{
  "encoder_expert_mlp_ratio": 0.5,
  "text_encoder_causal": true,
  "text_encoder_mlp_ratio": 2
}
Rows from block 7 of the image encoder of a small contrastive image-text model, named by matrix and row number. Rows with one number within an expert belong to one neuron, the router's apart. Each number is 128 + 32 x the weight over its row's rms, rounded and kept within 0 to 255. All counts start at 0. Numbers have three digits each.
Before each expert's rows are labels from the 100 images, of 14848, where the router gives the expert most weight on average: "responds to" is what is common among them; "colour at peak" is the nearest of a few named colours to the mean colour under the peak. Only what is clearly more common there than usual is listed. The data: numbers of one to four digits printed on busy colour backdrops. In brackets: how many of the 100, against the usual share in percent.
# router: router (encoder.blocks.7.mlp.router.weight, 32x256), inputs 0-127
# gate: expert gate (encoder.blocks.7.mlp.gate, 32x128x256), inputs 0-127
# up: expert up (encoder.blocks.7.mlp.up, 32x128x256), inputs 0-127
# down: expert down (encoder.blocks.7.mlp.down, 32x256x128, transposed), outputs 0-127

# expert 17
responds to: length: one (97 vs 24.5); on a plate (74 vs 40.2); last digit: 7 (26 vs 9.9)
colour at peak: pink (54 vs 18.8)
router.17:196137110112138187163175122139092142095093109116097196142156156117157129082110114122121155160132140122170155067187103142133126141168134133085097090187146172135151162096097068070119100113177102119144101177177097098135131153136128168132162168118124170135096164142082157136101146133133056197138173157140173155082154168137143089144117134147149107106066106148129084113088095097137151140171
gate.0:129129145164123130105137165124117142201190130137084117133176115132084107074125141141118147114128106125158074124111115125155180140064199144166154169124134117127077108153116109161144131155103091125112140084089170153091132113150132166130160097161106090088133071114130169099166135052125116118138159106122086131145118161102135189153100158099102158171123077140130217096175172137137119127150
up.0:153155177149131054087116164082139188159170112156110083127115139167117140098120125145164112141088119170109100116128180158156154158140125204185121159061074075148137140158121143149118072202132139080173146071129153126116092061128105128098113117191071132059168147148128148095118109123108151094101132103120112142163054085136125158154143133124078163158123081150185115156155141122116105121170
down.0:126119135104144084174067062115101124081155184185166111167125133112142128104151155106059112091133162186136122128095184101103101147147140095117154169120156124131159136134176124122113172109103084132116124127115148170077160176161156151154140073145125128106112129110139102128185111139134095071180125124114162106148113101118117151134104082182150153122099145091095180146095128161102099049151
gate.1:097112162111084101097186180103121129137071069149135122075120172136128147146119093114192116162151108048106111141153103109132109160045170167120169114137149088149072131162159125097186138085130155139102135131119116090117138085103097141091177091144116159121124092084109125109142194110129133170097099130152099134136156109152160206133138128092189116157115078127173131139148129143100147168106
up.1:137136084103151114170093105149143086108171169162131162187147078116152099067103118163119120081108121160134142157144159094074122141192065111143126176104115141164169158068137157124072186112152092118175143120190138148159168114144124097143099173141119096140100187155139107167117126196101084123183160135127186087129075083127126028120097122176074119132129134089126129112136169134078120091150
down.1:116106107131128174117156181188188116156115108114125147150114116140151108134129109149198136184139180126189133117118095118177158112139072097113146119103147147158082105135100110117112176137072105160188071108165131118158095073058127175161120197148092069186087144139113154125107145101149127160165107176119134142124096145108184136122091190153137073135143091133171062108116108126145133118061
gate.2:162140121124144210095093110102156139126124108095147120118117166056169135116166150101103110141087130164117142164136161098148146094172125095124102086136201129100194108123068103151141107100085094112152085181161105111109152130123153120130136150121181131130078068124097161145094105151146117093088184197144144161080115140118093108170104090147165108081109157177093078158094059131171097138148
up.2:074146149148114063100092132092135143153132150144147106118106110194130141159088141092102140082119108108138149130089190107131080131149134132144188125079097122153137125162125173172116115180099167087133119128109165141208111108121134091094089127156095105132188155130143108116215104108111173030138070105131141095140081087113101158129117101078107163176178147102150168183176171140114147127122
down.2:120163163118183103143135161076122157103100128122152166083103175139072146147102110131176085116087138102140137145103149151068096126102158147177102091087139129122102173138121156120136147091174164109147135105129161104157122052102118097067123139150130166081154159149119080062118175107105177153087093092136121133125118114138165205166200144116093150150162112138168090117178161089127117132169

# expert 26
responds to: on a plate (85 vs 40.2)
colour at peak: grey (68 vs 28.7)
router.26:162149064192133195169156111175161154089107155108129144183138160139128122105109113163135135123172165112174103148107071153082184067118144082159139140123190143069091105092116129080100151157142125188096068154095161134087150115173136092177150130098100128175150154056119098173134140109095073129157123102105091120123135159147152081071146143152150086081154109153136080133153159080142118128090
gate.0:097101154118107119116176138125122126145156120157050083119177109144148086108155076149185132138112113073181090155167070133132170147073110161162172200140118103153112153105135106141142164168162128139092070103086123157128092107126058207133141099173103088151165124108131114133159105106116108111157073124106118140158089104141160149159106174131054116135104088098184133123189120126098158165136
up.0:108139104154143147154148142133041159096156188075104140168114123158103149111106075131174119129105075135144107159191093062126128146157162122156175128138141112158106164129150107075162163160086096145083061133082094133089103119090163153187146118122181122173135145129137113134170142137146099164188181171165122100068121149098099121097087160087141104136100106137145136147092112092127145167112
down.0:158138175122092151141156111175187112136170128134138108181156131119133126117094126077115113161199177198152148109078084120140186069162113053121131103137177147144136101117128108193111108119105131135141068154141122150111152164094178135113119135106102119132081110086081136150153099104121121104118119114152097134104134202093108164152169119113131115172166163103130096112116136108183085120101
gate.1:122097112099156093108110151103150171187101095139146102058094146166127121119151091116141187125104109105096120123170173136172143166115146147150105152131126105113113123199104194103106104106066127087199112086121103064137167059128122155108091121127158143108122110216139147133127124111111146166100158127095189107095088109162154124114098141094170088181124103155108156106143125131058162115157
up.1:123130121110140153121100139132151121190123103147135107139107116154046145138124084150143120081164109126117101130120126134145175130077114128142141138102146135080090077179168193091098102180069101128129161063089160073098120082128088092141155131112123103111059126135207105170138199115120158147162117100124100080161121122135134160080109195115161140151142114153131177100134205138168083174118
down.1:076173109169120163143112148139112161096160127110135165085152184152130100174154172064070112133157108159135176104124147151100088037165142092119125172104127119101104141126100122101150114157134149125153147166138170131165136129152190068106085103066153153182175147143177097123149098117123190101127116140094138120091146132136105127094151066143110105104112146128145086163095125125167155154116
gate.2:149050176098093144106108137144136150177145111107159106087126090083139161125140094137145137181091128187155106097174155162200139121107124151101133123081107179158076119177141101101153172092087158153138100086098110116139135106059122193152168124141114116083091067186140156130080141114175156203131158133091136137111133135141118168142136184127138103094112158148080141079077103122114093089107
up.2:095097150076124136117119124145109184152110097101181116089092091088118192167173085121153145160097092162123110170184138154150181158091137200089106119144097158134092154144105166086138123046108163130075106137088119097090119084067122128151146183133086133081108090163173111143103136138167166162070133116099144076104151149153142221173172172103178132108115161147158168079136146123104108130166
down.2:155132138078049173119145134160154114152136109136126148174211145157126059116168190169139145153105202105185167087139136110125139124140105146089182156121135124138107123115083144130134175113141112137083148137113130151197127140149051170170180138121125086172137108106160137163150082072148093086150075105124143151167165143113175098112128165112071115091117113078109138130118130174159124138118

# expert 28
responds to: length: one (100 vs 24.5); the digit 7 (61 vs 22.6); last digit: 7 (61 vs 9.9); orange ink (36 vs 8.4)
colour at peak: black (51 vs 13.3)
router.28:121142126161176244138100143146105106141128134125106116138132091164150140142120161112135062098171171201181143121148115123144137107149068119146121133160110130135141144115054140085081099142154111167159135105153094141110111143133118153160133135164148110117100157115150127119105093192160184157189171147161103112100103105108119108095082155185107131075145122103141112126026136134161097124083
gate.0:127106100066159095117126119128164165102062130071160174061053150080105163123116084110199197129167114129101102176154194143083105129127152138107121150071143125190155149104127119129129128103131089101168107105152158069153184105113147072078132144092119152095129148192120114168106195146065176157075132140088180116110128104171158125138159152166170115170126150173133102130131106118068113115129
up.0:103180088182095173107163134135126147109117115121103157152157148157146102164147151197113092180155159081158170089153072141146123128129171148166147170139097106081080129153128116095177141151157161138046154172093164155139090167188107163147138078114120164153159096099130147128169114082135110102120101097102106208138152134153110096052167118111071140072091105180163094176149077105146171161119
down.0:107103135092124066117053131094103133125188153185159088186104123166158089095117165127090095116116095140117113161104179138130129160150102121167126163127178141135175150102124176157098131149136071123199145091109099148117143095162084121130104114162109103085173188125166105145154080145100123102124079156137161092189112040133129104141080079189149157185180099094137142154135156143094169093184
gate.1:138170118121133131136167117124149163144101124118088159075142118087049124132103130161185181158117109113115137126102064175158154115054137114143116074110098140101089097129112122098114127126150116104092117094132182133075104111152149099146109156119062165114132152124168137149113160083108174187137108136106083127161141139179167203112152189134101141167113099158153127085150138118145118121099
up.1:122145139137159145142129157091166088076116127126110122163164147161182148106137148110131121129094142107129145111139148108058102131163111130103148100141110092162202149107102080156124107137143103122166137191217082094175158151138076157106157090189178115167087131102083135119142133156085123089135120131153111140092140119124153102139137094127157133099105114142136096206107097125107130171153
down.1:146133143123140134133154117108132091128135138117182130169167097100158076070148159142081166108165112079078149109060143122078096140151070085147077143126167169092216130129142182161067151122147110105153133151107079159143148145125129101098067147127157086128160183093093160143136111192100105115109160129157170110100090130100111075142123089167100091145166188097104143094121110132126107104135
gate.2:115148146141147121098115216097151156179126109086072089105146167136135146160140079098113101155134074112118175093100104173159142097126151175173082140106125064092098119191140120118187075116079186085157151137079158133118136122156160157096091125125108172118146075124101154106127114071144108163073152085092099183146165124096105148126138087098087179164153072136156061098150101102153153135135
up.2:121106152107109126166110173122154108064157163143158085106141135141109087122154173102108127148135144137082097098089089175088134077113088103156091113118067159099115100106095148113089185108125108136154203116159118193088113158129117082136107108097085090178161168110134090131091077102155172177168140076111115137142153145089092141093164116132181081114206163146079140116086157124116156093104
down.2:162129106100101134137107155146123136137144128136139181162093128138216143101152121126105118141139123124116169116195084079155193147210107159132149164153104143117111159152172088092136107131113092125172161190116139134116139114148084122177144129165068121120144083081072155143165102120079033143119177150106180153121087169131151060165128116175078146075131094112152143133189105110119154155151

# expert 20
responds to: first digit: 1 (33 vs 10.2); last digit: 1 (29 vs 9.9)
colour at peak: pink (44 vs 18.8)
router.20:154106164165150186179131184113092155153162166111143107143164152187108113104154161111145086146142162123170173093131137169170151132126074127170116137089091141101082148160080142105116111083144145144113119091115105143195082130081139151109155136129177109106122183160113135074106090121183135124165113073156117139086139163078097186157175149097077092037187125086128123102093128077144094108139
gate.0:081083107116068094070139110152148121161118072126160103068119082141116146224163127164141174126139164078114090101166092100142125161085160167091165138128089121125102088137149161127163130090092127168065124109110116084139119130133112130155148089112123093128102086136204107152108141112123147083142119142095124091172132129125140138067092184103164098163111205093082210100133149197144144165083
up.0:144134127119188142202127158121163110129144162187106128167120119138180142093106109096129152139110068140134184125060091168091107099180096070165097117142115128133138170097123119165077112164177123126159159121149142115122159147104142098112058140154079100141133217145090118096128117130115126187162093131149105131131115094127170104164123067152123154112142096121178059109120154088159155135149
down.0:134166142152188191126056165063183114171160125086105081149134199148149182123140138151117070145117153200202156131106157162117123112182140167148115126107101107150110106145120134092169090119083120076228154093168113118122151103141100158110093125173175184080111104185110140086101127114143164171123124102140133174127130072130109117154125103120105201110174083087110128160104107143144130104165
gate.1:125087119170042157102118121171160131169164143148143093087163091140189122154158148144099127132140186150132114109123086157155143093120122134094118150144119150066102049159081178100122134077045167168072082116095094153124119173094152168150133151080139068137127071161142138137105092134177156115136134146085125126119118152121110112104076130078139096106119196099073172114088148160145170143046
up.1:110065135142078158148158178145104161144141139109194081093160130189124108123204135197131096187155156113077096143196112177155173118101104143114122170078093156102072126146086133106124184073098188202059091087084109160124100129101133171162176120078182110111119104159143126121093106103172117114143130098118128155098114168120132117144137201085115082077126157119116131105117114097093122106105
down.1:154133125177045157140176115188159120090155098120154176116125104153147138124135135140130165155161183098123113123095104097150082095151097065081147078153098166140123124094112108136086155145139138172092059172140136149173142116136140075153100186081083097187154171118123078134178076125141148074175073143137125133052095187124156107090121141140149092072160147146191127159110129120121160162038
gate.2:051149085144161123112087082084143104153165102122119091142126115146079170183132129202146109110136162129162088183162187094150131126096178132127156162137114070107135132149175171147132162086070120134127130093154143117131097126142115140137107116107168111150118102113165121118145143128083159098168138161136125127206174123070083102098099153078161131062097096136145145171168094150089163162120
up.2:081093081105120141051080090150120100173101085062133133081050147103078191229143110150094129167145160119123101140139159084140106116112168125104116111139147142156137120134127125132160103083033125137115119109147141081111132158135144123125169101122140140124063053107156140153083182156150128134137155154101124115158180098128110108112104177141167162129095159133090182122099094199143085154126
down.2:117080134117073071125177081114094127133116158141043125115108092160177161161146143085132165106138081092109128152090050137132082126142174102113134088183099119142103144125162162183158135112123095155091125117094122106141135192171139121117133123072131131176135119100143114163107103115171113124146070157107109088135135150118120108116092098108132114103074114085155188113121120181142207198063